Weights of a small audio frame classifier: batches of 256.
Rows from block 13, named by matrix and row number. Rows with one number belong to one channel. Each number is 500 + 50 x the weight over the matrix's rms, rounded and kept within 0 to 999. All counts start at 0. Numbers have three digits each.
# convs1: first pointwise conv (model.blocks.13.convs.1.weight, 208x208x1), inputs 104-207
# convs3: second pointwise conv (model.blocks.13.convs.3.weight, 208x208x1, transposed), outputs 104-207
convs1.98:471553575589552512507458458540526443431451492442549432532447479424430448490439498486498482404504452482570416464460597500508478558444472464470588515513582474502524598380538393557434480584497550505495540541448506404527442571587507497423394441414469502512511518468527527470446559417471521487456496488529491531510485
convs1.99:459437458492550454568557473486543491521515519581440470527448419555537556544476487410530417462553594472492530554533546485405414587495508571469516515476525502566464505422586520638512619438457528447461567507490544536473400425547570464488499609568528455447546488492490515549521507474541564544574521446405406527525495
convs1.100:425496441523459577519483457458529474537555515537567515483486517519462480528533484630450522466522520527398458518562462535450503487544501415486459551475550511517477542509503458448496512526478515536505496515551588539563460507530563541539575469424424479610423548386420480557505409486488467545487501541541517476504473
convs1.101:523510547533467530557444524493479353599412402478293425536511468500417507494483501549530569532448467540482515543444531529450524544562495529474562451529490380519454508379495596522464450436444430475377518484512499444478545433516498405423468502526509497435504512454472482562398517627548452502558466535421458502508468
convs1.102:594601523540490466539522541542529443501463520438381568513483513555498482579540484566405543469452483448528578462449449519561529477464443471392537495492480471525517474553584481533419543458568549509514476495493435488490563487548464549637537536463497527456518507465540433563521548455402489473458475430497435502487572
convs1.103:462577529595510537512546504473508538489511542459532521525451504447447530467518461524533540473496436451381371508531437544512526443523418392460512541534478538458490435518528537493458545473573423569458456581461567404574554552452512506480541423524562538453443509419516471477489470435355468472442447448509500493503479
convs1.104:514454469560567442499501508454501631513501490560409450467473498418478515476487459454475595517428461571459604571500440544498592434501509468455501479523468516489512477598461505558561450444531429491532556485466463512515482465506531479419485543451525531600566516412459473395466615576497419517549568537553503403466459
convs1.105:533505484459439507554536550448478508515529497484515511437528501571521468435546507519494444522517544518526507631414494442532540495512567522422463618566552496380425526476505514530529487488486549470407532496559451484580615480516394543379426486509533499467503498550521476553543465503492521455485516491517505529488525
convs1.106:416445573408537499617493447491604498382584490536555458611551498490370536471536445440519429384505526544564558419644506460486543478426430521586473482473469499547555464485446411467563456497524493502513521466560509520396381559451452485501471424589494568483448523559538454435570468581475525542493507563521394496447432
convs1.107:536470605512569573453416513445424557425417428505528478499469462482516447538516472497501569520471453565540480560478445545492470425528539501506477546508565438630453481449552536407489485439581536491505540478552533486535457471513542556458526381468505560457498501438499483412453457472597583520497423433624389544437575
convs1.108:567727502457479460505437547416473465499585506498476465557510618549451528487490564536488414488465482438426500517568554460535455399557560479508480498499563442489578473560572507412483491467473488551466454482498525544587530413461491537447496497510535461461511512545476485595570584492409472499546410410536486586486459
convs1.109:522574484370440440513446573485481519536477453533458513571437461491454513504438473535432598524520500545507504535476437420456588508551420479511504602512460531455542519512460513516564476591480519533589476552567559478522497564448476500508385462568594576596557430502533502522492492525433512537493498549451476599514520
convs1.110:461462581507572517408428509479349538542486593498549500536536444516490551549577423435511464450538481466548584514584503481457567607514467573536474578522558532476524541523501442477491514438534508552501423480434563507571466571474515449450427381480553358512509458496503369493451521474425375458507604524514545449507473
convs1.111:461501600523471511539426550432507540555511435501516489487520531511496598499524428559558565488528437486501481605526469464440443472504500500496456578478467454565387550536477539505607579499525426539449526479456555575626616471586482513577471439515472522485467459461507496518468515505479483484591421562467459477486458
convs1.112:506430507535454468486588448564623489494430453543459602565541514530489468478542571510455482507548482402528527513528536570403439549528511509539580494516489557458489496511490375555484576462489461477478499600559481507518484470518476555493461509519574483441505511462578437427505559523448517520520557563454525492482622
convs1.113:465555463559467416499530476600474522451574477550544559520540529523514507455515512558549456598478514590460437493475447449460412472529565495492496533478552634546521550518509507523542569465573478444494510574500545571531440480540541476560419563486525558481480459554487458588500560462507446494430588552433572470496531
convs1.114:456495476478470416480413511528530504583465411506534415541576478480568564503539514399525457519554503580450491580466437516498456501518475448488484594493417630484453537485528507567543509561492467465507510523482534613437501553555576495457468489496475545560501492309504407544430448508471400424592462434512535536513541
convs1.115:493579527436499535603444478470533443539492608509527559577492579480564464518541468481478446519441442553464489467502472536484495424509560488557449541368490496454498453480558502401573504521482514495461379476515556392478404623463504543530515551474427553554538553464510469565531476525447486507553598535586508493463540
convs1.116:513510490586515498489514531306486472501555462474566419511515497500443498512499436500467433522508559512504518492515456468538498549484479454585526511509515635514560486452506459562495535493466447497589497456522418537423498519473425491535517420487498540550457496578553498432374478504527517522547572438439544433506526
convs1.117:519557615573496584499474529528423420509457506537523505498540497514485527477536496457499497471443444566481540485605586571465519517414520454414590563587547559463600457562470525538532567475472572511572485465478433514475596479511472541521564484449437453469543470548467466549396519544467476465499538459499521601394535
convs1.118:534614476541418463458541497485478463481502498390520464531508519452511498478557455449534500487508517530400498573520463507557528529545503533570386551516450466487525470432549463517593515537519421545509580512423563482485468523428533533404446517462459421464549493439509603412517474469462453481423489511558450512571460
convs1.119:515432544523471445467529525540489601535430418510533506419519475485423481442533533546497487602492494558422568430468478467580598488483569556513491475434554510584537451434489529550526535608505466536502414433449498417525586558478471552571514539516386599501486426513478474468550472393536483455533450538533530489463477
convs1.120:480466503535453503476446577445481515430435500488414454465494536564449500530459545543529490604450498455572428531415401426457500563555488529563501566484574530439578455481496422518484446468530424425473507531471500474540586515487487505538484526515439381458471483453549390445437467448483571540588401450534408547552502
convs1.121:499559514385515522532430473482542557428490471523520402555567447493466536516491531515493526450516553427581466470512523494510503505587442443409445467537522490525623462518554498529515466520524468508486534480524407578459531491554457471537507537503410515485536564519489490565430554512522396498499541561522555504517417
convs1.122:580361485487558416467537567474491573410404536491565430546492458550490501467488516582466529553398516472453572566600544479649505495508480540503424538479530440514524500579446495453462518579457568501459485486487412462500538547565453543469530591470468480505547506524474491424613480483589482460412537431525461539566629
convs1.123:413533478480598426495534431571546422446554565501465498507479489521437518517502547483496514466510436448593558531471481560488513555420414463504453470522536539544551458507554485425552513465501532547477544520547499387450490510425513448511496530562557457394554539507475491495480572568396506508589520542478475483445453
convs1.124:459416492549533504510515518571498534539530519522484473499407568538493540544481467520490521533527524472473465512450512407456483432542499571479499538458503623497470492360400401458497530560618492444502505430494536468455606473528511491479589478422557558513513438501548526479423368433630503584531483579542577514440421
convs1.125:517399488518554399473524585471477560475463518539448444483477565491529490485551499540400433529494487497458439505509464532424568540602525572523485483460479494537445485618464465535506515537580536432477531499433490418446476472455431475444475545454479489447557442490474558568502501434463541573444490505460546560526438
convs1.126:510468455520473486481409527555490524503507513410476562441444545508519443490464529456497485549509532475592554569521526589357542515444567553487525501568484489510600546571533521492485495433522481493473506469448546566527415412615548419501550524517440462537472546484444482561637531609560465468503470510430511590519521
convs1.127:524549637565477542389458500594525508482477362450491528486482432556484527461474478454526486524481511430564471459493426578435565456501479434530502453516415551415560583607481537565541429521499473462496551461542504479422508476509483585554503515461543462433462480507489540512563445490465519521547517528599565530547429
convs1.128:517548470548404460538443440505527435560489418438518522446461496498507479510468593476564442443457358549534496451485560466502510524569594527477558465546580472509537535422370489557441543443433537470502470455496413487480574453512465442475450577462411520553522518500490537530462579470495437496521512446437445495481433
convs1.129:494526478493531457453540460530515523476538511519431505533512454435482401539553475523511575461460497520445496525417443526460493515475549519460404590428447447501517474453471487544485543452506515535513539492500458422484509491497556442589524516545550589497525457398499543474557485487505472424523453568426449559542549
convs1.130:473418538528538514550511455540358478452430461520485587544520505500457521482472524455501613479472482561521539463517468481547446538524506530609524550426542506506515448479584429626577556551447553468507445568453483502505468483520429390507523451513529523508523563496491423517511469575482444524527508498553564433519512
convs1.131:508569427556482466427512427536512464463511486563436491478514475475512588515606469464511587510529607516508549397556485570521512542409493575491510462430440373487479511565457532526539424560385571541477490508533517521509525673466507560545538505590463382480600442466408370439530497525593467408555481507582472547537459
convs1.132:326456504519605450480502466465547470517434516500441519368463497474464508549527486549533439496450510489515516428541445560496497519503487515492497494355526525498508521481463587452515490484527469440520496482521485446469456467483477561430496564566558471438489464615500499443460559632413426575476499467499484470477516
convs1.133:472548500518487510539497510602537577556520462423550542514529495526421485464576512548474414486572560497495445543474504556496482465511463497550524475448523530463472543451503487551498623517506558458548452408494538500510476443523423479469471469426487572557492533515458534478493525502549528523399584537477485530459474
convs1.134:493516516518506504512427428466478547544548473470537481572491398423524554464430550581466614527494412522473521431478479382510546453460595537577526454508429492526466521444510524535537522457459438508557524482505502497492630614510447580547447435521557357469485396433511498415512464551449447457494498505515443573516451
convs1.135:460510519480516493524501505547470494590536478467493484526509410491552499452567472521540539535636497476502417579453528495408463512517490516541532508570522605520549504477529552512483512524540527493504527547524585414390457473492519414464369522513482502511539429537545411611436500485451450431359469631561445426510500
convs1.136:547520604573432485449469424388616520557499481470564538476534474476462467514587368535551558388562506431497424579475497522490535437528400521509611502439465509565434491409434472449504542501361406449448468531465488454586481487547513498495456574440507530491458441425580521527494484469588532480454533478536408460477510
convs1.137:503462461472479615390468471462511461556462509514603599537545457540580476449383459431427459501559539525460542557446425499550474484490489409493524521459485487520469505521435516533561527429513477520476467479472472501407583524643437465377450468559545462473388450555488481519551512556543479455483467494563425475639469
convs1.138:531528440516527560549421449501526439498540531469467523506440468438495404521481449613450538613521502457544448500522497485486530490495496548494480494501382448484440520557447521493543462521604520568445448539508523464488427490578491445439476459394505450453537486470528540531540423517529554481559526537449391424500415
convs1.139:515472510528577590537516435467481534455447615485495406500468627533414523450494552444435452464459481491490483463520416569405503476541451451424499448579471517479438454487477457500533542502543532456470426445466559484490418406440505450529487501558528464510485537461503505500544486467618573495512526430493490600410530
convs1.140:515490394558476373555555466444473413426464481518478549492466524442447484488464504563449535479486525481471525547438524450564515453515367532428470415556495499466558543550508466396498510542572496525490515516553498495508572515443494474498580429575441443556519540540530501496528496515549446528492487493451438584561536
convs1.141:500477561509594465505494473515423466492476581520486532418541422462457565511555482450474452468530522485578445453457536487492560515561415482510467500492468461529489457509512567463473454490570507486413446526498529555404546562449479530469513461536511502496502481505537520533568467471523507497545508494485550546493467
convs1.142:458592509497392453537522433445514451472534582492524461536500491472524534533432448558555490480506613471512518532495520484522475534539513433535473532524490404444522568528544529532549642552423487489410448484570543606448521506524484495452538458452516467577438537514537477504561451518565492531513532434533558412492532
convs1.143:496482576538547549484526549519580424391577496444519524506518439579542498464412476413537500409546459535413536501480480568531451475572480568409480557528412516561433445449476491442536537561507517521566507465446604517497587571460519502561393601549433469494488557519619445555461492552472579486409472531472473543543508
convs1.144:512462434513440569503501523471486384480508463533550530519606543466481431446451497577481616530473539472490421483601552530533426623477493550629479546592495490490623511511568496469544413549464584638438508520525465629450459512449528508465505566582544503508513535585483537424606499470498552525498510601506575477464443
convs1.145:479494539531482392513448490478479420495508445532522470529432537498513430426483474490482646457544503468503556462501445527512511409496506465589517568479478470528527489409438549553480570472416503481483513523497444492420493517550540473467399462388479602455511479534484453502440471526483471439513536355544519543532507
convs1.146:516472471513549511500499403581514546504542504512456488470548520659449478435495479523576651492480532506447489605508517392524537502542460538522517536388452450633488592535520514413530466589445450502431492543534464526419404490486455430430550471556481440495455544485490620536451495532538512453532504586465604558568452
convs1.147:552408482379530527508529374486548505413483480473551520574508575490608559423466448557463482512514572439485555510384503462476453481471446550469511545445514379548505518531467489537537511512544494532618517430515462536564461544592529534514512500448514446467537656413495491512486460520533499472529494513472389381448489
convs1.148:439483441448491450455527493372258507553526507460479444520507386444486603534520570516496501429449455451557541552510527580473553557578526479512457514589496531454508561495480484505524544421545540482544574488427502432472558518560556496549420561397439524488423470518510510535536465428421541460469550548521510536436485
convs1.149:454578421550457506472439456516469461502529517456482511460523538512473496492550454458514420530623521512454529481495463467432532553483451548548535462451493513497422452522580469481534594445559456491547585532457549505452581552515442520449481536453475497524566473494460539483472548532533479566411453537479457504512577
convs1.150:528525552434565476542495488546526388426486574501349547529517561502476512537541585475501490515424578506454534540357480522450478463406335408489441415613458450437477547489559424493507493362524566496594490553533526558412459581539558603406512501596567461493498543512514521434502497429510510452516560468396545502456467
convs1.151:525480517499451446519561517510498465511547506465417550558491515503527552522497529452553465480535562598528510474528448517446526572520525591543539630569598563556507610486490454472562519567391534422510472487552531482460481608477505586523443490432563536464458478519440501467430593449520527428462454458424487424497509
convs1.152:524517511371612581470364453558501492532518500466393572472529517458561502497505480542599576475518447551463557534523551388481533412481539458525571533479514524462485500425464515477502468485648511532520451527578437546503484402404515444455431513459508478516461444528589462464447589524535532456452465549372445524386452
convs1.153:521569591490449455392443605519470505451471534504533452478503489445533517408543528448410627484512409449523572483649466521523545557479497515522498505554524424684529442479460437473506511507528479483464525571501427474461470512495600474486411527529508510619430534512475468489435636620438484572504568418481511550356569
convs1.154:511531492553417491467475487525508498503471520520544514449453487532469467568506490561494470449498467467473481480501567463521525560458489475587547463461505500557578497512454531426517487531541504566574555496572468529499481522412520451409469537504548523548421494444485434420528490523543506507527482514411453583482491
convs1.155:543588402505535478517471489450493638469517450567425436448512512590498509483371520481505380468458487410487502589467609615404547412633545479441505462524555469527459499463408562502500543549506494434565510450510474453494381460432574488499487501518511482544474460552542495463526454506464569534519519588494519540526487
convs1.156:468479519442482533561537496457497471440488574491554602441540438481485492504454476513522433523511483507558507467558480509559447508441500579480421526515583524489431499489574487528450479459530356488460537509481402542471518539448459420516509487418588532443466563508581430511424468440413503442552479542518461550484591
convs1.157:574439453494561459535575438491519495653494556609492477440452601417481528515490449565540489507506562568507465516532456445464501464481555409511494448527455584516448522462522586485427489474570487508490471499491531461500548527486540530504585526520440405489489557530514406448456513488420591462487491461456494536533489
convs1.158:431497522511559478519392482582457434519468541430552531514534470521389533495501493595508497399499535514471523507462474435434491551462436568504488489473515539505527458497526449507495430581495378524528560481516522435511464538548475536476608528518479423398448432523543532455361480424457520457512452440492519419487560
convs1.159:510512457473411493493519614477473538504526536498455551492616480461497554458473501564559525506464497426499566510604517486421502489476443448415487497459484525467636500328528450520527533438550570554542428499516539576408471603572497495476570531593497467461511576468497425518531455475504517509419516552527417506470559
convs1.160:509433459552488535461546507529566474525456493421533567543511526625503575524549559458492534533598485536510486510582443489518495540546517443482565488507470540526504482473457569519455468547530452469449458487528527570420554563550470468490502504428533477507477535544458546486447434483420523466512437413512493452514458
convs1.161:488564492519493482544505557585481496413626519531462481553515458480514427510505498534533432500583580520460481430460447399500520542494609449507533605481461488484472571537497508427537574378472435476533534505491525544450528550504547503512479602511492593489529462512451475546520450514539463490515499441435575492530505
convs3.98:490516478511482441517531484421392470613476468561435465491524534475505486549475624508495380478476508441488507474585429588591426506431401484506457449495472504418600440595553516555516525540568368521505552461489621524490493480505507606451403510543465462436511487524528514463421501459450521478519516510569538450497446
convs3.99:429510498589473501421522484473471514508418477567538496504588536499491559440562394454507486529476481487455604511376488503498413560441452576468491355499489534428519533525454529500456565537405516529448469555435479520566564505501505463443498448536493506532505386486502509508557447515509534459517523546444513474341452
convs3.100:518510496508497420569569554505505547512469515513496511596489519540460485542408571440525591495450478589517463447586479486477364545471449461484440452552493518512553526532589480559517420530616440502502465432503544487565512498487497436481438498442483545477421472396499485483520616458538473470455540420533494491507540
convs3.101:479431461534544467477629606585554510527516532411391511514491551496448536480525494526559454513515561431508660547480489523486476494475504444575467537593491566545520496561507491529560446426541444518550445534514504471629519477559574477489607396483555457454515433474538442516485535528596484503585435500443525467630383
convs3.102:525485522395479531425459506464550546514561530501608487527505500498424547427462394567472403502518425510530572618567535463496515495424566498478525447495432498520462449409507489610604511628459468512562462584511463461579547506485419575463450525534574509472490490534420483479546590363584439421467526570510491530547582
convs3.103:514479546489589520472605552472494525537452426605509525464528479483485611534495545489530495492471522422566385435378371505518538424469619509603474513439530495561505497507447490455506499384558548482516523424501497470456522572463451495470480443463570475462424585469523562395461516533533572516485494540512510492453517
convs3.104:472566487474505523431476509547522554457509463536418539414429515588441546515553597495565435466452508513463544566463567559522570463501510550484513576507522455427433502451496517480581467534541432537511575466412520468456510547560599612504428561521465456503533515502536506414544577478533548505485446452527513593658414
convs3.105:517533476495457462484508506535480561565559519495503473489446560513499401513400490453547492587625404489452473476528520506566447509509535497451473500526391530603524508532481456436609451455394482448471485497453507520481536504555437614456457550613580422425453424496488537584522471514616561530481493396562489528481396
convs3.106:565498433561516453586557618525417485462586566542553465482504541408457446552504561514398571473455521448466550507523393474427447439549495566453461523444437499519517490499507373473540461427448518623495544558416500517458533496483478460455514415512473533478564490533568505386426526424528438554516529536499440542470580
convs3.107:507582457552477605362513459508589446511516531532508535423507503563542510513505551539513611547536523518557389481520502461563561506416513476520581488524530401456490541498558458420440416441469548542553580450473526554457477509443488459513577482565524500531448486478470504529472420576460535394420594491486565560475546
convs3.108:588425504535446527481519676458528539489493467630601486562530559569498581539522496428541457493481507384418420491414486535452517485462523539553486502549523535469544564488463495457531571494495503471427497522580420543557511518465571445418482410529462463540476527445432484462542499474590558382608499489437626480456543
convs3.109:494463517429461630455417456466505532463561496562475595509456534479568578538440469432473433527527496470505491522571533443467498482418442434475518538417543523493517494472500567441587540507487465573516459508499512540512549606527485471511436465556458477492523467468521454471515361477455399515591476483508406467479416
convs3.110:465536490518573542518527507535496455499535522513550487480446477500500603521535495412374483476450540540477459552461506548520508455493477534445614484504442511447410544464537542351448465536439483492449562459521655484497455492411485535403514489504431512557499520485528535450504594534533567390492523496523498449589471
convs3.111:456493541428616383529423534506521503528457422512451473356485520467507471586415490569605476489448573552543483503547537496460508532411513544519518519474591519479452516465487565495427507535485479549499463508487465561510591479406414551493440454486501428344453429451488496464494513449463497496530385498483562438483568
convs3.112:451523569531437553581482455452583582454469447529439467532447493498574583562513520492537507422500434467523519456510454457556569475486509534435444544572598538581482576577527462556513484486432515422503501474539511571540476508544499570516478566507560480569456458469495460462580393592446447465469564461533495557539435
convs3.113:513532516506436569442556492479495570503563497499461546515493496548572558429530487526449406528506529578517508417578416474480539569531540540454477470582527479476466554365480585496555494574557478470519549478469609521589444545562402483514535557552524614414523520502510470426432470500472487489530464525437546515546480
convs3.114:548432522440486382469501549486607502456538510450593441524493493585439538548459533455459462435536373467505604463467495433450515574501482504520522534495503518516568422453500563513439605517537522472488502530414511527450492543508601471483545469513478450553542481507400451426489441500492521456464481456479486416439457
convs3.115:516419514422511506468514487446473522474564497525500524526462465536424578427543446542488473385620484570500490497502607507457469606491574429385451417495494475499520505465529498479491443490525505530523536531474462435389563501489491454468611562458522539436511538480535477490495498504536545541488445546481432417578525
convs3.116:370459560419548497474511490459509425454502409511482510468590452404469438482550532413530493522503413490554454440420529538532466439527560507482511494518624384535511474447535456557528519450475556480418544562479442515487521492450484499467499549414458493460483529610478579507477514415593519557526435540481465433520643
convs3.117:483536553539508429471421530535497502422519492483473529493457447521491572450440393498453512457438565482475538513429431512475492586532466529543505479375527458546522542517499488565533488511395475522458553544499553511500435527502563526486477518371533470532541366448414523466501434459481521510491506573561450453530390
convs3.118:605494532455523496541570489499500510514453601526522580501487472539574496451448390484513518574527427484537525487492509461407543560417538457444480523536577490490567490518481445448523583443502521425488525462587578558533379473521552557468585537586490440491556429491469478468563433492500543472550523544527508558456544
convs3.119:510520542510444470482584425484512595488581424519519495476598508472493601417454574529467490453518519476455549566553457468578538487548587424478521471475519528481409479466551646491547490522604521588562520563379490474557517467538528500442495503532463476549508563562523476549488497591498471470423521546452549499397538
convs3.120:453521524450515458501444507497574467495472529466531544538482552558553528547522392591563521420507491403465451569513516432516571493467513576502509432493495624474536523509566519519509471593571535504512488485500507469487519515447520538533415567475510531529555450470478528524580474489507618539521563442431473558558555
convs3.121:474536485516464521486529519513401535446416451495569539484473547528366532495511452558506517593456541444544504418529507533471570547522407643447538487441502527501498424447405479528503555621421483540485391476589511612588526412542429472501498449418503511515491403512534526471481596452459476527548483471496475471496501
convs3.122:495558504460483508477539608436491566446455580631540576478506551562501564538425587424434488504539496531663503491437514558412453503520518523475505461469512484501485569558511549527539547464423520402551544425558519537414476634571484446510441455480506605554551475508558533454507481455481530551481487406435495498465622
convs3.123:555533512506537511459578508509503590454520618455452500544502502465456505541464494451531509475618417485514528522529533472604473409435493576525452462516575515522510538476476474516582427435483561566533569494393485440540482500404583422484522516546425504439482396513383444561516536468505515540436435503514557422545533
convs3.124:520549499449474505530542543541487579506544490543470491431500503495416408533478463579446495434536449571543549497624410567499449480610545487491503586591453514406510481565530531523551460519556531465461493545439561600479492459524476475382508526446424439457507442426520509519476484509454489553463448508512373502423552
convs3.125:526455433391391525508558392484423429556496533483519537455488506568522592546513575494555445438579504534556377488467447426453476466522470558490479435489461577432541430546534488443503460446457554522563486551524589556490567470493497601528513482517545528483487483579468551415535525481558506611446481533452599577482511
convs3.126:465353521494614646565546519501476564499556558587491576527550563590553589442516497485562466585494500558515432476541520549516567474436593460458499552448496440559516459454434477518487513492499503429621476455568416486486447508501507481567581460558519496502465457438604391549445582524438500525506483547535522545567473
convs3.127:481503483522540508523520471427553625479449613606450571441502559492519419474503437524576509387477533501472548549457469551521562444565456466473458477576472469569506516502515589471535526525548405483593482528467464578531471573472528438538432543493524477513555515514529466474392495552590439436479458567524530485554473
convs3.128:519538632453461499503504574485571485387462462501459660550506517573478474570461430482557566504435469477558464447489534518545462453543552459541564526474528406462514505517433579543418476484561490561408583454474572493533464505589478507576538444507407452531497576524606517471491493480447553541459421416562503526462594
convs3.129:504472473478462511479483415424470487394421505548518455482500485480562535414492525547463505574507381407424460500551434433433485414536477541534522540583523367485503491474522479412516543504523536514534519539503453508524532579531536517490527515402481573481546441475507484460514441558568494458551485507448414455500516
convs3.130:436515430571551502567502468552507450607468455528398494460557424467536468450521461470622501465483560457541553465550614541507486515534447506478395507574476490502510446528537569502566515556528583470562481466468525466456481533520581574512516493466506489490497421436469451474453495513459485546448483484391523584483497
convs3.131:480459410455450462528539522355473479495504570448499550475407465536533538546484572529530456507419380538552508353473495457565551506502486399499502492432448431642451442496463496487460536507565465460511500504450435512499516537492453487626510509478351474480484562470648529504543436495523498585468484545468493610521456
convs3.132:473422537474513531562453567496522504587549522483565459419448432534522453494546506533522469508547494518458588487518526513493446491560503420496411493542399463451578514562520515547488507490493489557485496452548468486516469529475594462440464511629293474499497441521498450502520425497465454533559511528502491517465479
convs3.133:404445489549574488375482522439398514475443462444542453487554425479487538449533513455571549476528467473551502462511515483460502475425388484441433560428453552594539515438527458544450547399460449490511564487500559446582502483474554514497463534480508553564546533500520469440458482445501502539517373425491527501590443
convs3.134:574532526496512471454576512488520472427512581445443494520520478377536539445474516508486504534508544497558537494576504464608565469543499612489537474493483543464543455549444458499473458470492540501529467385428473627508556446556440500576573522491526408500569473525561439412523503368495495511560525568543403488569489
convs3.135:512486482477423451453453463530492458481534440456475540551537601394413508450545509513437550439503477468460565527526559530673572439445501591483536518548513513550567397502580567455519559550450540542501482394457444514455486503437494542563559582509560471507513433588496479477522454462574577503533501561541546403520492
convs3.136:495444506528453571503440453555616452441506448477462506530507522460556480484463557537375521424415537494492468429528559503487516486507461446492606521549578502582467552464488560493545424501461510492479629489417502484501552453510507456473516499517541455443496513469447487525530545580514416518558426463540439442523537
convs3.137:497437496488489541512508440550496469529461613487510539526543466486585552454523527426537517552516529613541450473375546494492523537592439487540539500451604549479512576564533463473429505509488495472453473496522518455469508511552538484492539476522512479556550521546435527494524567495526426498497511430412398452492500
convs3.138:470433503439423472572457460537472495443552506493573500524498524501462468490472599452406476460513461514447438541501479507510486468469482510585546560435538504502438505469469541582478484534552537494580497454389512443578550516515471526459502566401550540496448515500498426543504457490511532464462521517576480426509454
convs3.139:444513550463384486462492611442564464571544490468459482445585460626449549479486504473548558499503523586573479459499515535490432419471437466544543347475429481527551458453468515539463454549492481576409489628496500457549521546527499510484530509508518532519553544398519494508449500538475636478451527469559451482400534
convs3.140:503521520479438487583515566532548543505451536589479541490530533551538532491446443519463441573576513452459520474489504524481508455575548521521404441477509570522542540464503515598545507459355536473365432472419500451470407522446452561322546515489604392482439504549530504526557572409613515495445495406473526522526503
convs3.141:497559497456544548574554513425549472481430534526537409458532478484487511529493509506517499489524491482597502536495484440516511581555580567472474553586460522544617487525476485433484575512460422496492627527521370421449499526482467488547532497493476535498486501466472464510577544512433495565525498477438540460522535
convs3.142:452536537515475543512515536543553520526487445469542551527514546595553469413472455514464462441552442507456460510453500526514434485526565488509475429478540546465512604493509586512465528498524505396527394484519542482471525496586441507508522663484521489543559513588465504458513546532480369526482432455537514516449612
convs3.143:461472437474489548439459510596440460592525511395531542461485475566552496506520564487542460419591583451504423646522502487508404383478495494464538543503572554499491403438512508488494499452568433560512383567342697470477409409416487478496469565552535509499505418476503441513481494445491447426489471596546501500539580
convs3.144:500613496547437440539447589519538390560562503493507459436474411486485451450498422451467485478559468555505528474547506454504496469459511595530479537531510483486503528501519500608526537521477543609489492527509528498505497486584457602526445558552508591437533450464466524478500594434555496489471583488447425542434413
convs3.145:509493509502479440495500552504521484521559532499451448613561478432521545544479517458437524439484536469520508484457578489497410503474517565493496430578535484449516490527462483460417530471566450568462531401456503464450531524469555475410525455551430433451544489542554461538473526509524503542566519521503544523501466
convs3.146:491490453461477464573577507465466509608475483430512533501620643515531497436442492476526427522462475486423471565427479561513562456486527435515465609504595403507599432448473387423551532498498520470567398487480463526560461502595488557522462457568562438516469496463502605514567476513523558490481432481558464461475486
convs3.147:479459560441542486517458492531505464463430535533527573620465392524598571594482480503466426408509474498473483471456499461506449413534467572544502449501493514581483401454508533481479461598543525532562463541596496474502539534489498430518566493528552529499506493541468564495592359543529488515466505476547502473446553
convs3.148:406567521581460573544504502463451524532523488512489582478527447406557456501435552551509602530560452515545534486445491523552464500508458488522506457454574422585583503453415548481398471491530555445396488623464551556470481488521387487520527403436496524504559553471549593558546461511457500513514507477437487539507486
convs3.149:475453506477462560511468423611613484549575468460511514532480524489535464521537590427473490462524544455366488508501550500538617488500501562483562544446557506432594476519591455634554408469631502543533492559520521422522479487497554528464470572458515548490549396434464471466556444496547542570547517553521524522528633
convs3.150:605484457531562541504532479531514588442454470520555441420496403452521447499473485510529470584484508395569428458585453449407525528618544575522625495511581525423490538480475509477446515445560551462520601467388513511501523490522526511466503421461512487495530421544516452604470534498477523453417544478582435489529513
convs3.151:599444506443519494450497517528397404452582533460494459545491596447475459455469499476441567576494540494505472518484512477503463500488447529428453429583499561555527459505560492480523523509427474459433412563480449510470373475364525456526485476604437507542550475523497466503468437528501521520441510490558481511447546
convs3.152:470417452503487494497476532470570592491413549443463439499568582396511428397531589479461465518493484512453457454521540423503443539533506523589475509500516480464459397513456481552528495514618526452450552461372426453564576557520465485549530479544468522488527458594497476483461454554476545475548515526469565457418450
convs3.153:441583504531505485517476528541556387532588460589561435531528497541527545511585471462501495506572522514506519554520507511510576533496436577440465484461549526628462540478514559485447455498476454608583441494440436584449489560471523480575430430573522523524508537465526403441471563451517479493573572513522466506467441
convs3.154:476536519527518444500468459448484495482419463542525405527490425354473442400425581543529578415492457498529485563456486468485545517491531547478544494434470457470586559499478537507480500470507411591501515439478486525509480609470505509351546539476422560488445467554504505362478498485523494535540455520468484450539591
convs3.155:518431495408471453473473502460488568465547502577451470530513526444561501390549471542474434631513549541547494452520520568528528540525474605513499491483559481506482575519406473488531538485520486601433492515510474504586501509609508491418401519525450514535515592540523582509487585468387482474467510553556475474477490
convs3.156:469560481462453559539443516541457564534524493545537528471469506564506486446426560546457412452579568518557528509471479515482482521529567557555538524525584389470567500503514503519548572537542512500552532541458491550516455512520440416501488492476545614564573438585414427518546426517461447528506477466504461495473581
convs3.157:459488461496519447521464496452455537526468538516553517503426455588503511523536502576467534468580534458495500503414606462504471439534520558465455487528572497638426444540496523435449480568556557420406429480542413495565508460548408514461508505523444466489513487559548457504527394409552523537456501564560531558555541
convs3.158:574531538459486468518484350541478511478445500424531474559481508536511482435526482467532536376476542654487482628463422523461532481447526447443481517481530582607450479464566464548465479412498508448444467433437563465508554527430446496550491482504516505453488534448504448471556466464502559579498520535481598518576470
convs3.159:492474402498457497459529459467476572491594407466587552533589532409540489432465526484531462527565498450465411402491517542443555453599504516464579503526461496508550480509560512525569510511466473515531469522549541483505427494448546448487503499482510471495476491475523493462521414452470533484459529506620551522544547
convs3.160:426503503450561419532492473573502492498464536466479549469445529518514452470460484524526500548508473530527394489506471511560534559530603532493414468583477420504472546596468519462460534472414473490508479545467505520556490555531503541548476458467442543449548427562456573532495497411445452501426541429615559509498559
convs3.161:402504486478583488458447529504410431534533449413537455565547470500572473479526499552475569458519399505467468511500548506516479492569504441543515568497518509486585510414442566566455517620493460540532471494475553512540463469487490424485503490432426512558513452510529455489542404512566499448548478484504479587531428